config.toml
model = "image classifier"
crop_scale_min = 1
horizontal_flip = false
cutout = 0.25
arch = "vit"
norm = "layernorm"
norm_position = "pre"
fused_qkv = true
qk_norm = false
dropout = 0.05
positions = "relative_bias"
learning_rate = 0.001
ema_decay = 0.99
batch_size = 256
lr_schedule = "wsd_sqrt"
Rows from block 2 of a small image classifier, named by matrix and row number. Rows with one number belong to one neuron. Each number is 500 + 40 x the weight over its row's rms, rounded and kept within 0 to 999. All counts start at 0. Numbers have three digits each.
After each neuron's rows are labels from the 100 images, of 14848, where the neuron reaches its largest size: "colour at peak" is the nearest of a few named colours to the mean colour under the peak. Only what is clearly more common there than usual is listed. The data: rendered solids tumbling over patterned floors.
# gate: MLP gate (model.blocks.2.mlp.gate.weight, 672x256), inputs 0-85
# fc1: MLP up (model.blocks.2.mlp.fc1.weight, 672x256), inputs 0-85
# fc2: MLP down (model.blocks.2.mlp.fc2.weight, 256x672, transposed), outputs 0-85

gate.555:526487509493472494470533452547496557548502529488473515534459508533497578528519414526510562601466447537456524530510421537529465434495503533478476514490590506524477473482513487498597496512496511504500479548523428456553484549468493495486386480471467458519447553
fc1.555:452453522455499436568507460479511536519561497532497514437511509508500448490550469481524460493460481536514515490467537489506453488473451468535485483483547495510485516482405536453494504528508465553478502505553577588500468531478516491507339542446572485402439517
fc2.555:457593524523498563514573545481561464521500564488522525478536542494498477477490521504525443538530421509526498433537490494512483469536540435547511510507459516502571503548503564469432492428537514498451517510516470517560445533521482580438492482529475526505499427
colour at peak: purple

gate.487:455483516520487494497585499519473514516458565516420432466581480532529415530490438434466522446553512508512530450472437481492437484471517427557470471507504456495518510493510548443523458531484488448517474486484468509585489471529550524472530544502517484546459454
fc1.487:456468432493421520488531502527498523477433526441565475483499466455501540517460502468511570487585456556513498484468532498565521489480496454530422510525457471468479487510579552540524492448555488490435493498486486488514544488519409518525511507528497440514536565
fc2.487:586448565480495541494468549515536493459567475545428488454484537473464529482502551586501449482510517504502529534515518476524484543513509549397482513524489498530541436540460522579529449451538516506459505502491476513502452539535547520493483476583536497490450476
colour at peak: pink

gate.619:512583522562513493491436517461490501552460496521501496472510507537479549512545485493452559532527507471477548565476432465454462523512543514535508510500489536556465565440495512509499528553441500493554459498474534467504523542629524517522462522507459481465422518
fc1.619:460558464487505515436504490400567490495500441487464477482532491476474450502528508495495532458506521521466480504493547437447475524593539506543508412508427569514549541424503540548475464511436472516447514560558514507425502477587504393518458533473467554432473466
fc2.619:467519489474532532575537494550457498444522482502434465481528524536524429459480523511568449435553500446570475450515497538530485468509487470479477490481532509500501496539484557483472510523514499571391543501477464504550460427491533522523565485501539473529446449
colour at peak: grey

gate.634:523515531512483424522580506481447452525502462573408432527483433536562524508586477592426525493482518502450539435473513541504509520498482506484433482472531537547525490490507473450435475459494552508426532416490520472554412517472527457484412487571574554576542455
fc1.634:564511471512560542530397545482498523534514499495529518528449530493531467457504527556551524491525595492525452427515458492453499480570423492439542536527513529498433420537483517564465532542460471500513517537523502442449529502544451496523483532567398484508495481
fc2.634:506402497464462447469547435511487548452555574502499480482452590471484537468527534456577519607503474529548473461471499516488487478461477525450590513429455498433572529518510435533534485523581471471477530494540503516472529494517478516532478582541472393563560528
colour at peak: black

gate.319:465496532530542507534402514509520527449549500500492533562495505507461449493573429566493571500459456518485470527494461473497491514561537452453523490575466498572451514533524497487523488460497537448484431544476479512465511601551594449461492506518499526427447532
fc1.319:467505514473477550475529413537508436514474552586471478470524445465461527474504521517533507518498494515516490554506489489545522538470520463584487463440528577494509533521507514478481460500527545453542493565487493467520511452497523459504509517516494535550517448
fc2.319:544497446531462516440470502468536534537517532498553512493482554429466475503474505483527548487439471494544455485423480515499514487508474509506586493453496487458508559514471462435519515512465488506483456457554482522502495560501513543477408464511463454484575553
colour at peak: black

gate.262:526509473527496460484494511558469495523536494507573545553468576491551474524510524441469515574522552473503526450425412464468522488436462482485581527441445497484435483522556532554499501541509550484513442529496516573454541519420452431500485501481509541476523513
fc1.262:522507494518496502526495508572467471531532516543558538536502511459553503497553516462505496573541529436522490445455446430474522469397525447481551574444496522516446512532559521536471477551520553442504474502509479592454506531424452444502493539439527504466512517
fc2.262:488519410480525482487507548517575519582445523521436487544534534566517469514555493462496507480502498515487453479490468556491447486471503474513539448504522461489528508484514456517548483517512475460537519596540511473468546445447556461497435471516433559576504447
colour at peak: brown

gate.206:496481542522530434499526520490525547515468545486569449517494552510496539458502500484526497495501525539611561472423483456438498484527508449456473496500498562480430534474533496509474508578471542532486523529394517498484536496508435509468475488504483470469517512
fc1.206:499445507523500474498565454471537553517498519538547525570552478536486511534543518460473494425539479548528487472505527518490465435516545471454478487494474548444427520497536440502504564481520529540473579457519533564477508471482505442481421546485556523449474434
fc2.206:542587426469530506455500531471472509507481495442502572459496565494498464556480521501444510478473502406532426489461522486538545510459535507464513516494510447499550475573524502477485441523482513431549502478480486518486512421549486544540502486497463570498524529
colour at peak: white; pink

gate.369:498509475545465382511507458448526525481460507421506483431496508477511463521464505478513488473529506482546529484457444492518469503519438546447533504508503498465508432518426410540510547434502493510481526505501479477463447473485451498485467479535530548507515477
fc1.369:450495525530445470447522508525481562484535489477484533459505514514500491490511497465451517569477465531516556452390488565478459519500496511463512471447542464578474498499490473529458547508490491524485469461473544422497484446452494463510490425537560515544487534
fc2.369:520480481503553487482474487491530453510543528494531489490496498420466539549477545470499494463491552416464501573547471465499515558435523534496509475553495555495496512524477479421535512552528466435551488559506481507474499600490545468488450572535489511504559548
colour at peak: brown

gate.449:445483535471517504418527527466501457530560518464499567493493540478455528503505482499499537523511496445483589543482542544416497574549508509527520380499463487519460476459543475510448555491501408501496463467482573512449502541482564427477441459518543512454511497
fc1.449:499510473483483578460510491509518518535485462490491460481527480534485493432536490507525470503452511507509496480511540469487459451550548467453491530441537546482507476518455451479501517501444513490506520520548484486556518463482454496538501552446463503617516512
fc2.449:548496508539478412508446537538469509575521517430525591435465515491495490504576568522508466475530540450544579465508528469470514483514521561498540492575520424534454469483555510473473484554503489507537438528435457515512495530462524465484516428505553474479484529
colour at peak: green

gate.546:466411444467482443485555521549498424413516524513541486526519540489489559493468551499514491495497501441547464468504488446489611493478480458480549479495568507505530503517542519585483513394552606470455518494510451482524499557451557454473528467490516532498571497
fc1.546:517522562502459501499510471536529558528520499473513548481507499524492525542533448460499474536457472488449484505497480514571458507440517481536556568481501503482497552523491430495540494557502467488506527497390489513515511482516543586489525578496542462456480481
fc2.546:486465528493499503570513585565521501503483515510472473485543478550526499529526527508438512465543535513554489458433539552540507485508525512516496384483527453503569539494508514519465494502497546490458511416429482524499555494511529517493416423512525501558458461
colour at peak: black

gate.252:464476478501463492530448564483475524525517485453507472486531448511470547613485516469458583469438466557529465522522459548586521504559552532432539528581492505460541573509539518454542457500549485451463488469449474496475450513569505519486500476498467558623516540
fc1.252:530546477511529576542420539489426487497521490504482511588484450494504519486430515528480554459493500544483520610492512519414544511520458555468497548518487599469468517493550590403468543514459445510420482455548461520490462540518506528533525467508420502532468493
fc2.252:533501457549546507576561493517411432478547519483483525524445442500519523508526493458496495498484490527405457431502503460472440429489521517467455551453394493536479471482460489468447446510562402543474510491559526525509488471563503484472521492524592510522547472
colour at peak: grey

gate.655:476505462442461507477475503445486497444533520414522498491448532491522479470451540578468508562480491546489485475477536537504520490545535522414521475525503503485442440476439457563502587487500501524461531542489496485487581539505526438578560476461581523491515491
fc1.655:572510440512542491542523628466520480505528451460523514520508463495515539481586455471529460492485557476529508492543545519494493450515489484532556444529546450530560492522536486473492543588507495533561448451380534486489536531490475582505553504479448483507444577
fc2.655:523518506474539561567494483473457426483464480475539523453504433481524552506529569525503479521488558529577504525492532467482462546512474519556463486548478483502509539559485418540426475522490507559509427443517489518503500437557469498540546510499560522501437513
colour at peak: brown

gate.277:483429437565455455492465476481549481470508545513557483522554512443472502533499484515564502457513417549571416503526478545528503506464575493478519482551577490468504540545468511503492437492502516541458581536577462537489546462474523447488461490471522453554459487
fc1.277:517572540479446530489474497507447499471506508502456454513423494514535471420497540486508457545460497490444532586492470467536486489482443528543529521469530479516487530514486516471512566526527473489561470508422592493583492560446486511527519532441505444477581501
fc2.277:450426470459508459538537501567563473531491509520548525496539552533484557482535392530430441487479547546553538467560514479486451468527476461457532534477511511516601518499495533513488492486489485517473521537573484485505525474483557525426479515456484586543507480
colour at peak: black

gate.567:443461578466423553483482556504484539445474473539469484437522468535515554542540455537476486576442480507474548517477548457500489480491501476477445579445507501510499497511516505512603441542531512463519474488436523501512474535543527519462551483498536496515434580
fc1.567:512528539494516483509504494458526524517464403538503466520569524543499402447506528506558491547464568499451448484461488493515506419546492486428507551535517542518393463537487434512560495521503572547499509603567477530468484535476481497458506546451438482507543508
fc2.567:520493558519507486560496513428466554547472472457516447550453503528453417494532484490558495538463538438488456505483516549474435499468522439549573464518518438424484485463528424432517510489500420577489509501529457488475524519480500520473424452470421523575493525
colour at peak: white

gate.607:534495465437489458554519507503482480538442476505494501482522499480481479463465540473508518496532518434555520446461480540493488453526463496517445460524557476502477492491546448499420497497506546548508546443521523459498521524498495454464486447520502482468525478
fc1.607:545527474465449495530502540479553448564473509503520526443462488476543502494473537507502461511523568452535476448514435550531511481512445482530468494454556524523578487529450508525448439486544570546511506510538562424525517527505520570500484422576479528497516475
fc2.607:483477503471547486519479528517524444484478474496507507485531521444487547442506488463501539512422507539494517531545533573528464509500499445517477494475528465555568482462505423550475553483520518502456501600539507503445555469484507445479479501560517508487524498
colour at peak: black

gate.645:517463520527477441534512489478501549460477475443493503452426529516523561515484462582461534537450416516499545459442526508511464487524521524528555553489539449558563483515523472578511471459524483556477434518450497432500508558524430466528426445499562505547498562
fc1.645:463530536515435473501587525540472507560487536490479415492501557437497515528526585409541399567478524505527485508462456437476463515464426493459523486502438538514390438498496494500442556527507555454479460485480506475471444511520493477483533525522469493532606444
fc2.645:548510492490488528448471524563558483524523455551543528454512464474489550447501601501528474450513513501488463488561448511491576473492580544523494504443522447468559494511520480498583480521598465373531531473519484507552458527521503486490457500517461425497501510
colour at peak: brown

gate.280:506429487501529540498492440516518535555452522498530499521522573434469495527491517530493519489442482491438444490426571421445453507490437462449528547475455544459443467547461563476495467455497495473492486584547512465508418567548498445476463515484489491546586490
fc1.280:521509604486557513550461480563525544573426422494464506521549466509448513464472472463555454447481566518408447518481524505517541499518531394520471504496516501530479534479537451485491538517498438564455504550510490505446494438492500591427509499474488495456528486
fc2.280:486441524489529525534582499524427526499456466472493544464472521530527503515532454521525445510481495560500489483490529502443493527486440492491467562490501481488465414492477456467450532444459514538519530486455499498503483558579471440472537479483578475511519469
colour at peak: brown

gate.519:449492477520528481487488568522514525515520501435532516468502558503545521598488487482466536537479486522456473516469577532467541465463583551494548548492561486467466589546523543517506501482558445482485480496495478530512516495539532537538502476485531503485420547
fc1.519:484540540498526505540476527515521478508506477481443476477504535534551469525473406508517457552443556433442546576527587449518493481497575520522525470510486546479532477454519491513444484503468552418575449519496484519464520510507514534529436444456449471475477550
fc2.519:411538526473502533507558565516525452466469470466450528492506529499582516475513448446475543563462499445430498490471472541458535485473557546447504526438519609470434529507507496523472532500478554448479496553534431526544452558547543445463431489448517518447461474
colour at peak: brown

gate.574:501534526520483556533487439525490515554483528533473527595535426475562503533452529541403454528544487483552437470529462481475543432514525473573452541474492525555471546465521579460496504521514486497539528479495540556497454571484491481535521579460521550456432494
fc1.574:460536481497450521478468571541448565511508476493470499496486462521534526547512491478450482491499448541485485539541457530474484411560518517504444489443457526497486499455519521534466511473586474578472481540529564504526492555492498471480523482473538545539584560
fc2.574:522458545461544506491544570549508554482542523482506472417500469468493432439553472463534482541477561524479526525501492517473490460481491497466489442507512506449514446446469553582560533468551461536478460512433586459451493444578540568518486432531526451496484494
colour at peak: pink

gate.544:503491499524443391522551510466530467527450572485545480456554524467451537472464550561520488530448531531564501446508404486449509530490510451546589513570462530517570504484453472483480509509465546445469479565550451452542537508495544489448576458523431458596499460
fc1.544:503485490525448395529554496480530469532454575503553484466553528453458542478465532570512483529455532522562489452517416481446519527487507450543583520561465533516561514483450471491472513494466543444464477567550450464541544507495551489459579454514443457594496462
fc2.544:492551494507542616468504532445483477525547442506488558549504510514567551486549460532534470551486522469441543533484498488464429502509461491468485467435483510499472530469463427465468486498510417450464453556498420513492522580466511544534528496466471490516570493
colour at peak: grey

gate.591:502492529540494474511512515470463541523450521537511489481546449490526466514445493505393536483477503558460527537480443462483490448547426494499415522559523458462530486477478532535489489475533552474542491437419521479584472482508491499524528437487530450518504527
fc1.591:492504543517587487502469504457500517561519500511555465506531576509480495522449498431525495490561495483486552548443481518453461586540449469498543482503494498407484488457469484499492563572482450514524524488493522490456512431505422469470446521517492467474556495
fc2.591:483472493430456467578535498487524491460582543484518533513506505481514520465548559503541500529512490470510468476472584484454509418500466516512518561474467470494525492507493401459450491479499404461478464498547472527477470490516536452489536518487552498495424445
colour at peak: pink

gate.199:506560450516476548505430516529469533484502491604491535573467443508467494457510464549505519526524545497448514544521477442467436461518448517516439536505490551478503504483585520428441517438526548502526546400472529590455554491557496488431462547542479548510492508
fc1.199:437486472485435483526500538556487503466485519532533535594480475529458529537557500567552514560522525567509504491482488487462497505547477506473475570490531503557453496510584497434471489435532521529480478462434502549456535493556440503475450516500516516481525534
fc2.199:543542495438524489478480519481597536474464489447482469508488478502525536516491506432429486463490468430459546502608464466511510504478587526496537487645482464552532532459501541545429558439489451444477468561469467438490527506499590541510513534481465561428436515
colour at peak: brown

gate.629:530514443524453466514505509476454456513588535549493481505466538538477517528474548490494512549521460566470518547448476534474528493520438552407476532494544476526470488559455453500503504533535436505557581461494531500525512476521450466446433528510529488605546556
fc1.629:491449527465491523439540477461511597498541481467459475449452497483506501535484445534512509461528452535441497537431577554514502503493503469515499432491577519476560497555467464484531528543471426543524542474467510501516511545482543517467456463532501487494475477
fc2.629:561416559497544508479506523539527446496518422529443426547487565566504489569506466490481511454470446459496540570495494495473432588474526466519484443531537486491496546520460530508496495464515572517515493596456511436535451521474563470479420524537465476519536481
colour at peak: pink

gate.308:503474557461520614585504455532558497496480491531432556513572551535563432471557534590512492481464524473460506465532475507454462531540475454492522511541538407477471463498469520533504463460524432525573483481468461510468488522491499507450550529417471506482456490
fc1.308:561542515504430514493530519494421484534505513469494502521485481424490490511466478441496499563544518552550507506480546530508498562453519481522418463491490482549484493530485415534425435450440568592410570465483540572477540515467537442485480512499507484528465574
fc2.308:593499543469561457516515468499527500491535524463477437531436537483484500491448495533437514501588465448535474513521614509537450500567474547502558453486514507435527475458450500515475418490458517496540559487505493529538517456475478485612484529488548513444505508
colour at peak: pink

gate.40:462514480546579505437508480512512450542531545504470504474559502453445514504508465484494484496485387501542443515545526494429503559558545547423515560486566490504464522465450555515462522517522481425458517487537578525527451486525571441529507550511559476444465503
fc1.40:508497530498536515570454501465440504473501527518559493480393545569514471452506487551509546481542488511518572467571534561467442503542515497538531545514543475443518505538454495553545496490456481518534521484523496466570506592458488514541509423512483462438437540
fc2.40:503462499494436522466523485524576483537499480498431455508527520471497466515479437527424452548571471527503506507499526519536426468522498474582529515478519412451565503483530553490524481472516512451521543555505534576586541549456559485429519586425503575536510501
colour at peak: brown

gate.453:492531468486479551574465537508506490477483506465501535519577456474427560498429525548505540534497539552446488560538513425522557509510517484563514581541498508479535566475549544492470459476507517474467434419568393505506540535548514483563564459431450482549433525
fc1.453:496526567487533524509534402532539492466509471569498515548495519574537492440520469523536504571455473468479535454450569430530479541380511451518495463459527523489438523548516485499510473492502564519516474516495486541569525519462481426484482499466528459424421485
fc2.453:530491520516478486424438467465534598541464513522541459470508562530465540510491468502485482464474481485510529524560436523499566528530521518530498482522574502516488520532507507523538585520483557439561484551442491461458486506506453501512455537475446468502504501
colour at peak: grey

gate.361:560530558402462546515554542462450469448616426535509478534467524505551545521504469554506486619466475573489547521526489443516527560562509511518483504457505471483555524478450476438475436487512462446504393548459556525525524484484490497530566525493534453488507541
fc1.361:451500497470419537516534436556492471512488543449506561555480586455440440494355511481534462467488588508544476502477541564520486516534473502541518474441466489445517473532451475527458544487519538510526428544518464480445454456486527560522487482461524527522586471
fc2.361:559438598487528558488503481548511549525509507473497542544482490545448429490607548478498509511468467484596491504519460495487480470541473493507499512485524517570497522560487480521516509458525537542466519396464554511514421510531458510504519573534556502420499443
colour at peak: pink

gate.613:533507469445454542533515542543500550528526481484543543523582466445542481472455501492511518472514475485543532545515424478478577448467532517591512539529524525444511473486484547480418520456538543554542391461518491516489559502481488467547409444420543470455489487
fc1.613:491518472526423509506615600526425519517423510475526484530585467423558499543453513474476474468474512575494464462492455469474559405505529536559480508529498494470540547511569532465457536525521530533489522407458504518465505468498443442448505437534484484542520473
fc2.613:496509541512490578539515494465581610451503471479453491480563544498530478490478524460482497573445498523500440479493495540523517481438465493520500479532486497484577554445480571534538522554519565509508476520507502487426454514518548520456478459511506487451418462
colour at peak: green

gate.474:512452511524528516431524556504549525467509509463490518526473548515546500543539455478503519485508490538490521521488502521477521437539615446511479489410532532459488598492515470480480497463482469504459496585583539472490499521443561478492459597470543528503468501
fc1.474:476504410508462463494448490517583516467432552506480527540563489454536483443591560507513501429523513560525422507491520504493494461563449481530493451532429505448502509533520547557553519498464552620500498482456541533456528496489459462434527542542468511455526483
fc2.474:519519420526442464448566521501507500499439417443464449451497460485489564478435483502444465496458540429502495469498527487538537491494535526558476461428527535505547525413584501524435481516508521474507481498457523481521557452461569475538502499480549526520481466
colour at peak: brown

gate.242:505456465494470514467510540474479505496481521520520457470532577512468464518534553545471446478424546487521483485449517549509510528568440481433545460555535499471547451544500427580558530460513541482482532474467502461499471537494512487399567443521495535585568498
fc1.242:427442454562504514491457500543554556467475492516482549492496502430505477504538519526514446480509426510529507590509529474408464491516469548446526501456413527479456464519514506441502548604464459524542500551552503553465480502558465473487498543457476515495476509
fc2.242:529548495495424503504536570528487490563512488505489404536540492519512493549556501485470525579546576531472490498439472506449548458557539476500498411462430457456451525485496413523551522517538480450536422418485413564493442524518432459545506480456566514535442502
colour at peak: black

gate.499:483486419455468468537571471450472455526495515505586496497497502489503509480439510508490550513587563536484579509483574491493531492528464493615518464518564474452548481505575556462436537434539512497526494474455493534557549487425503459533493449434471487447453495
fc1.499:472467492488518565488527574486562472568473523515524449516560533449541458514493481482527439455538541506574492508525583443449465429569426532528549508502518457489488450500553526476466511492529451498513510488434519530489506426432472453528538543480449496412416511
fc2.499:448539499488499520530567448508473529518486494514500467500505460585466530443565577377587540567477566532447510487485452542472488523500473495545529495498512441487506533482499551467579570520544467545573479569523486485470529531531507501512467590464507441480550390
colour at peak: green

gate.10:540510511464451534495482570511544482567459507446596525462481532441476548505538505533468519530432516467532473499491520479441555526494512530462553451530512498565508491502423483575442443491479522482492421587509485431500531501515522458487477440459446480521469511
fc1.10:540493459508462470491547451445454524490507584489462553531511472505534524547440532526505449428553471504546467408502417575519454519506480505499473555452504465443514547524455461397489511516549420489481546501541493494495429483441470481486488483557539571620531448
fc2.10:514507439576480486527518489559425520499473556469501455629462479499574563543492472506542529553481487452549489495473404438492487455530493578443493509459464445518442526535517494410498434515498476522489503491483556532500416524516459487471482538509451489485494520
colour at peak: grey

gate.417:451545515500463465571501427549498463536511588457534481443535469476460527477512525469494518479502442495551467436439471449497454483446544459491525517542489557539440512545467485536520513478511539526533530514502523468506454560524444433517505531447513462538522518
fc1.417:561479416460506503513466489473543548479504492506551618505527477519466560512510519472500475531518522543546533560481524472572518567468476487488478499456499549524549491492435454511471437495485443546386455554485557466511455472499518602494473469551489486471481540
fc2.417:471495518515503591452455398503540476467475579478493511512444491416526522498484512459540546474531612510420474511525489531532546484484440507505520515514475495510522478512549519514415509468501464506562521459490464444434501489504519550509597555508483524464521463
colour at peak: grey

gate.115:510463444454531479579488498512464472441532489499526471529558552493517473480436507552488460475540545442548482478534494531477548532518477493401514470571622463520562467476489477546503501427539488489496531477495472510474519431475509518457531492470566556483496489
fc1.115:526475506451575492511520479550482444444531555536482445536499584467476470446486516550562490484536541463531468451512519502508563564511410454476488446497598478458550491525487525551500461403559523510413503458502519497520491494425529497445531487523536448507526462
fc2.115:466502590542503509472486465445536560495467575445499509480487468513460517481464473514593438547431456535465482533435517438522523465474504443535513551484503563521487501506558480471478472499491457554536500547480557457527484562519489457549456535487412411513555548
colour at peak: black

gate.96:514462442462491504456485474475454456570541480552547489583474459538464459471513590504469468471463524481452536531504487522530511555497428475514551495508467608511509491519529520477457535381523489538503501458539421511520406566509497548453519490571497576474576464
fc1.96:497458511521532455488514487506537505411457567502445462497502576495497498550505503490539461489490487473570441525439531529458575456484486505441493453510486487446559509473458510534603391516495509460473503553451479556475513500497554534455521512473519465580507497
fc2.96:422508522538510526529495571477530481573520536505578531522512530479570499541457448565489468455490544533526477460530459495487520457472573489510447533516513510506398479513526567405439471464490506504546526521506509527475443542502493519461499456600513519450491509
colour at peak: black

gate.220:429545504452414511511529492504464501495505504467500474464513456508464524545537524521465537551507465483491551548464512492508484528559585467586499487472512510554492502434534473491492483508480466467542442521476541525549515513529566497576563521415561448489487522
fc1.220:510527421474509465539479515474458458558527502508479494477582510428464514573526463486468486446520426448532505464480506449440463474505557633489478412533403519535477614491459489498461496546552478463478490403540495478440532516613513456457562523470573533455452521
fc2.220:483471489487548520491403465570524491414511495505523427488548514475493478532492526479503493521554556554539469486501521490533514520466474430481463511529476482491594431522482536521468459522566491463406521540471446469444540479500499537516530493622480552487498499
colour at peak: grey